From a checkpoint of a small image classifier.
Model: 40-pixel images, depths [3, 6, 6].
Training: adamw at rate 0.003, 20700 steps, batches of 128, held-out accuracy 100%.
Rows from block 2 of a small image classifier, named by matrix and row number. Rows with one number belong to one channel. Each number is 50 + 12 x the weight over its row's rms, rounded and kept within 0 to 99. All counts start at 0.
After each channel's rows are labels from the 100 images, of 14976, where the channel reaches its highest value: "strongest on" is what is common among them. Only what is clearly more common there than usual is listed. The data: rendered made-up planets. In brackets: how many of the 100.
# convs1: grouped (3 groups) 3x3 conv (model.blocks.2.convs.1.weight, 96x32x3x3, each kernel summed), inputs within the group 0-31
# convs2: expand pointwise conv (model.blocks.2.convs.2.weight, 96x96x1x1, transposed), outputs 0-95

convs1.15:54 47 53 42 21 53 44 43 52 57 72 43 58 58 42 41 19 59 38 35 60 72 45 48 56 62 43 70 52 53 52 57
convs2.15:43 48 40 53 66 59 65 26 24 36 43 48 33 47 46 40 52 32 60 41 65 64 51 43 56 27 37 67 56 33 58 47 52 49 65 36 48 54 44 60 71 46 50 40 41 26 43 29 50 49 65 53 47 37 44 25 54 44 45 71 49 56 46 33 56 53 33 40 43 44 47 50 28 29 44 65 43 50 45 50 45 57 45 46 35 40 48 56 56 36 22 59 42 64 60 23
strongest on: polar caps (80); ocean world (53); full (53)

convs1.32:53 64 28 41 32 39 56 52 44 51 51 37 59 71 57 70 65 44 57 64 67 56 35 53 43 53 48 55 62 40 26 35
convs2.32:56 59 65 60 56 39 46 65 55 51 47 50 62 48 26 56 43 42 26 50 49 51 64 52 78 54 60 40 56 57 42 55 50 68 63 48 51 56 24 43 40 59 44 60 26 90 43 54 66 28 61 15 55 65 60 62 43 56 51 67 62 57 42 52 56 52 55 44 51 43 49 62 55 52 41 58 47 30 52 42 57 49 45 45 46 48 69 76 54 53 30 58 58 45 31 59
strongest on: ocean world (66)

convs1.29:34 44 64 44 43 54 52 43 54 62 44 59 62 80 43 53 31 42 38 51 61 42 37 31 44 35 35 42 35 49 47 27
convs2.29:62 35 40 64 45 39 41 32 48 24 57 36 59 38 69 49 39 38 50 59 50 38 52 58 51 35 54 55 73 53 25 43 68 55 69 38 45 52 48 29 46 55 50 60 45 49 16 56 55 53 35 23 51 56 46 41 57 47 40 39 33 56 36 35 33 58 49 53 44 45 48 49 41 63 47 39 54 26 59 60 33 40 56 64 52 42 50 71 40 46 14 48 41 49 59 46
strongest on: ocean world (68); full (61)

convs1.63:56 42 43 41 42 49 53 52 59 50 52 70 51 52 65 57 55 73 70 50 56 76 45 45 42 52 83 48 47 43 47 74
convs2.63:57 62 63 53 45 56 61 53 47 36 43 42 70 36 45 42 47 55 23 42 50 32 54 50 52 52 73 35 63 59 43 50 30 63 58 51 42 47 26 43 39 52 21 37 20 61 46 60 52 39 57 50 52 43 53 42 53 27 53 47 50 32 61 37 57 34 55 34 31 33 29 41 41 56 50 61 46 25 59 37 58 39 43 52 48 29 52 46 45 27 49 47 60 42 22 45
strongest on: cracked ice world (76); full (57)

convs1.41:58 38 52 42 72 57 29 47 52 51 31 34 41 67 61 50 55 61 53 60 57 46 50 42 55 57 35 20 36 46 30 54
convs2.41:60 40 61 40 78 62 32 44 55 57 28 39 38 49 52 42 69 61 63 47 59 70 55 53 52 60 29 42 64 31 62 48 55 34 59 56 38 52 47 35 40 41 83 56 59 53 58 23 54 28 38 46 47 56 47 57 37 64 83 47 41 65 33 45 55 56 35 44 54 64 60 78 48 41 57 44 41 54 44 35 55 56 40 45 61 52 55 53 46 67 50 43 62 59 53 50
strongest on: ocean world (63); full (53)

convs1.13:53 48 55 44 34 36 54 58 36 39 38 42 23 60 45 52 46 42 55 69 35 58 39 66 47 54 45 47 70 35 24 41
convs2.13:44 74 73 51 58 51 76 42 36 34 39 59 61 36 38 35 48 63 57 50 43 57 55 47 50 47 52 35 27 45 47 42 24 80 48 42 64 36 26 58 55 55 35 55 66 62 48 48 56 39 41 53 44 54 63 44 21 51 61 53 65 42 43 52 50 61 37 38 29 69 42 46 59 48 60 60 60 45 64 44 62 37 39 66 41 54 56 59 68 49 59 47 64 57 32 64
strongest on: cracked ice world (43)

convs1.33:52 55 15 60 49 70 65 53 45 64 65 47 65 36 58 48 66 50 70 61 66 64 49 47 47 58 50 62 43 61 59 53
convs2.33:76 44 50 73 75 60 33 37 51 34 32 54 35 31 43 66 55 53 64 57 36 50 49 38 58 61 36 38 59 62 45 43 55 51 46 56 44 55 48 45 67 50 59 46 53 54 42 51 64 38 53 34 27 52 51 23 35 47 58 60 49 67 36 40 78 43 45 48 57 31 47 56 58 46 45 56 37 44 75 37 41 49 56 34 54 46 54 61 54 52 11 52 51 41 34 49
strongest on: polar caps (60); banded gas giant (51); kind: ocean world (33)

convs1.69:36 48 41 69 51 39 41 42 42 47 51 47 43 52 47 49 48 51 24 49 57 25 64 42 41 57 39 48 83 61 30 43
convs2.69:50 49 51 58 52 48 49 43 49 38 31 30 44 33 50 59 40 41 53 16 76 66 58 27 58 39 47 49 48 30 54 41 53 57 62 26 40 59 38 50 63 52 63 50 63 39 35 46 30 62 57 52 44 54 57 37 61 58 62 44 48 49 27 42 55 44 51 51 46 40 46 69 38 53 54 26 47 50 56 28 35 39 22 45 35 41 46 54 55 35 47 55 24 73 41 38
strongest on: polar caps (61); desert world (31)

convs1.40:38 55 20 41 28 51 54 52 45 44 47 47 42 57 36 25 40 33 52 56 59 46 34 43 36 53 50 58 51 40 33 29
convs2.40:55 67 59 63 44 48 61 54 48 43 49 41 76 39 45 59 43 48 18 39 54 28 59 47 71 60 69 48 57 67 36 51 47 56 66 52 41 56 33 51 44 58 30 61 08 63 44 67 57 35 54 36 53 47 60 51 47 26 62 61 53 54 41 40 63 39 61 42 46 38 30 48 30 54 47 62 46 35 59 45 57 51 55 53 47 33 65 60 47 39 50 56 68 44 32 55
strongest on: cracked ice world (59); full (58)

convs1.72:38 44 48 60 44 40 35 30 38 46 64 56 43 44 46 56 47 51 15 46 54 64 59 46 62 46 40 43 81 63 50 46
convs2.72:67 65 59 46 55 60 51 54 53 51 36 48 49 42 51 53 50 57 47 17 60 57 59 18 57 56 46 52 47 31 59 53 54 63 44 39 48 61 38 43 52 46 57 57 57 45 48 47 49 47 61 48 47 53 54 53 60 61 58 29 21 46 14 65 52 48 40 45 46 35 48 71 49 50 62 42 46 63 45 15 33 37 21 39 38 43 52 53 41 41 38 58 24 62 41 31
strongest on: ocean world (55); full (52)

convs1.48:33 34 50 19 38 60 52 51 60 48 48 58 44 25 52 58 37 56 44 41 34 49 53 23 44 35 57 44 48 40 54 65
convs2.48:46 49 62 42 76 57 53 53 59 60 56 57 42 50 54 48 49 26 59 44 28 42 45 35 62 75 40 49 18 30 43 56 51 63 43 54 48 46 47 51 50 41 67 47 63 39 41 37 52 41 52 48 35 62 24 61 27 46 26 49 49 73 46 38 52 50 53 43 41 49 49 58 74 42 38 52 40 57 70 34 49 17 31 52 32 58 54 37 54 55 46 63 53 34 49 48
strongest on: moons: three (62); banded gas giant (35)

convs1.55:47 37 18 55 62 59 50 49 49 43 57 55 56 47 22 35 48 31 38 50 48 27 51 45 47 42 31 49 29 50 57 47
convs2.55:55 54 51 48 42 52 62 44 45 46 35 43 73 43 45 55 62 42 26 54 53 24 43 45 54 26 60 62 52 54 48 38 45 29 59 41 44 57 51 51 53 53 27 50 25 57 27 66 52 52 46 53 53 45 51 41 41 19 44 56 42 43 43 34 39 40 50 43 52 32 36 38 31 51 48 45 55 42 47 64 56 65 71 62 49 18 43 47 37 27 49 22 44 37 33 54
strongest on: cracked ice world (96)

convs1.39:58 30 38 44 63 67 53 52 40 60 55 64 34 46 57 36 50 32 55 44 56 41 55 37 57 71 58 63 17 44 49 58
convs2.39:53 49 52 51 63 49 51 59 40 40 36 32 56 34 51 66 56 47 68 58 29 46 19 44 63 48 34 55 42 65 30 14 41 58 62 26 40 54 42 50 65 49 55 38 61 56 57 40 69 54 33 43 43 58 46 58 22 55 41 55 59 45 46 61 72 58 44 47 43 43 68 43 69 23 52 56 50 45 73 57 49 51 60 49 38 49 37 63 56 53 50 29 53 44 45 60
strongest on: ocean world (58)

convs1.19:51 31 47 24 39 37 35 34 38 70 28 51 47 54 35 48 38 44 44 47 54 57 41 40 39 44 53 54 54 35 32 33
convs2.19:36 30 24 49 51 68 45 43 36 45 69 53 46 55 34 29 69 23 56 56 40 60 43 31 58 49 59 49 16 52 42 41 30 47 51 39 60 33 39 43 46 60 44 55 43 55 49 32 41 49 50 32 63 70 53 55 35 47 53 65 43 55 58 37 56 66 52 39 44 60 41 56 68 44 45 54 47 45 26 47 67 56 27 42 33 44 52 49 26 50 48 51 44 47 36 31
strongest on: polar caps (57)

convs1.47:43 39 38 56 38 46 37 45 45 39 25 61 31 48 42 19 42 29 40 51 48 34 40 56 43 44 46 50 46 37 57 32
convs2.47:56 59 57 55 37 51 51 40 41 42 32 26 83 47 56 51 56 44 44 56 48 28 40 50 58 66 49 62 30 79 51 30 57 46 56 55 54 45 48 40 47 41 39 52 41 52 29 43 61 38 51 45 47 54 37 42 45 13 63 60 65 59 44 40 70 43 64 46 45 50 36 45 34 59 52 55 59 47 58 68 48 65 70 51 45 30 47 52 26 42 38 45 38 31 62 68
strongest on: cracked ice world (85)

convs1.75:62 57 46 15 48 54 47 48 49 45 47 41 49 39 41 47 44 26 49 46 47 81 50 58 37 58 28 61 55 42 35 53
convs2.75:60 54 50 43 39 60 65 54 49 34 51 43 69 30 61 43 59 64 40 50 46 37 40 59 54 35 64 43 51 49 67 45 33 47 50 39 53 44 32 40 42 49 29 58 26 60 48 57 49 45 51 52 57 36 54 21 44 21 47 34 45 44 48 41 58 42 48 36 37 45 29 36 40 54 61 58 52 33 56 55 50 60 59 56 44 12 45 36 34 26 41 34 75 43 37 53
strongest on: cracked ice world (84); full (63)

convs1.67:41 46 42 49 41 61 57 44 69 51 33 55 42 57 43 67 53 60 35 53 41 60 58 50 36 55 48 50 76 70 17 56
convs2.67:62 69 68 34 56 67 43 51 58 39 29 42 57 43 54 46 53 39 46 25 59 50 53 15 48 59 49 69 50 38 56 44 44 72 48 28 46 62 37 39 53 53 52 42 45 46 33 49 35 43 61 44 44 52 50 43 53 47 50 44 29 56 24 55 54 47 36 30 40 38 42 69 58 56 57 64 45 64 46 33 34 30 33 33 60 36 47 44 57 21 42 48 34 53 35 46
strongest on: ocean world (60); polar caps (54); full (51)

convs1.58:59 60 48 32 28 44 35 46 52 61 18 48 33 51 62 67 56 58 54 51 51 46 51 38 36 57 66 35 49 40 34 55
convs2.58:37 40 57 61 55 44 35 40 56 51 29 34 40 50 48 41 44 37 44 49 53 43 61 71 43 53 49 47 61 39 28 62 61 65 75 61 29 49 56 36 50 50 38 28 30 49 50 51 60 66 52 45 45 64 40 54 43 33 36 41 71 45 47 46 28 35 74 64 54 50 39 44 36 64 14 55 51 25 52 53 53 43 33 33 32 45 64 60 60 37 56 60 46 49 54 47
strongest on: moons: three (50)

convs1.83:28 48 53 43 46 54 45 38 44 44 30 45 28 57 43 46 40 54 53 37 32 52 27 48 35 50 69 42 59 44 22 56
convs2.83:41 47 52 47 59 51 48 57 54 53 31 21 52 43 50 46 39 26 53 37 65 59 57 15 23 67 31 58 65 37 46 42 63 52 46 27 62 56 40 48 58 60 58 27 45 46 45 27 42 50 61 34 27 56 48 44 44 49 54 59 39 66 40 28 61 52 34 45 53 51 51 51 55 37 45 68 50 39 43 32 43 42 30 46 30 39 50 42 50 43 44 56 26 66 53 53
strongest on: polar caps (65); ocean world (53)

convs1.17:74 58 46 45 65 41 60 54 37 51 63 36 45 34 56 60 61 73 54 45 40 49 60 71 69 67 40 47 69 55 50 57
convs2.17:54 53 79 49 56 44 50 56 61 49 21 52 53 51 44 25 36 67 38 66 39 56 62 63 43 33 42 56 58 49 50 36 55 62 67 50 33 44 27 43 34 62 46 38 56 62 39 52 42 51 40 51 33 47 38 52 50 42 56 33 72 31 60 42 47 19 60 28 37 53 53 44 49 53 45 66 56 30 48 43 21 46 41 46 63 47 50 40 77 38 40 48 56 42 51 59
strongest on: moons: three (51)

convs1.70:32 52 48 23 43 53 44 37 52 38 49 35 46 52 54 41 42 20 55 52 20 46 65 52 48 65 47 59 53 49 41 34
convs2.70:54 55 49 64 46 43 52 49 40 33 61 30 40 42 47 55 31 55 45 28 78 65 61 35 45 60 38 45 36 39 50 35 53 65 36 46 43 41 34 54 59 40 40 35 53 45 50 58 33 37 43 56 36 34 61 70 49 59 65 54 56 52 28 59 78 58 49 44 34 70 44 50 45 38 82 40 48 46 48 28 36 43 49 48 43 66 36 46 68 59 41 43 65 62 61 33
strongest on: ocean world (41)

convs1.74:57 57 52 65 47 60 55 75 42 53 34 57 57 52 46 50 48 74 81 48 45 51 42 40 47 55 82 46 43 45 37 50
convs2.74:45 28 29 60 40 33 49 58 39 52 41 55 33 63 66 63 40 48 66 46 63 36 34 47 45 46 49 34 66 54 22 60 47 31 52 53 48 45 64 62 71 57 49 50 66 37 61 67 23 64 45 47 43 40 50 28 45 52 62 47 36 45 46 55 61 52 34 63 58 70 46 52 46 47 64 45 42 33 68 32 61 44 45 57 51 52 63 75 49 62 60 62 47 80 40 52
strongest on: polar caps (61); desert world (36)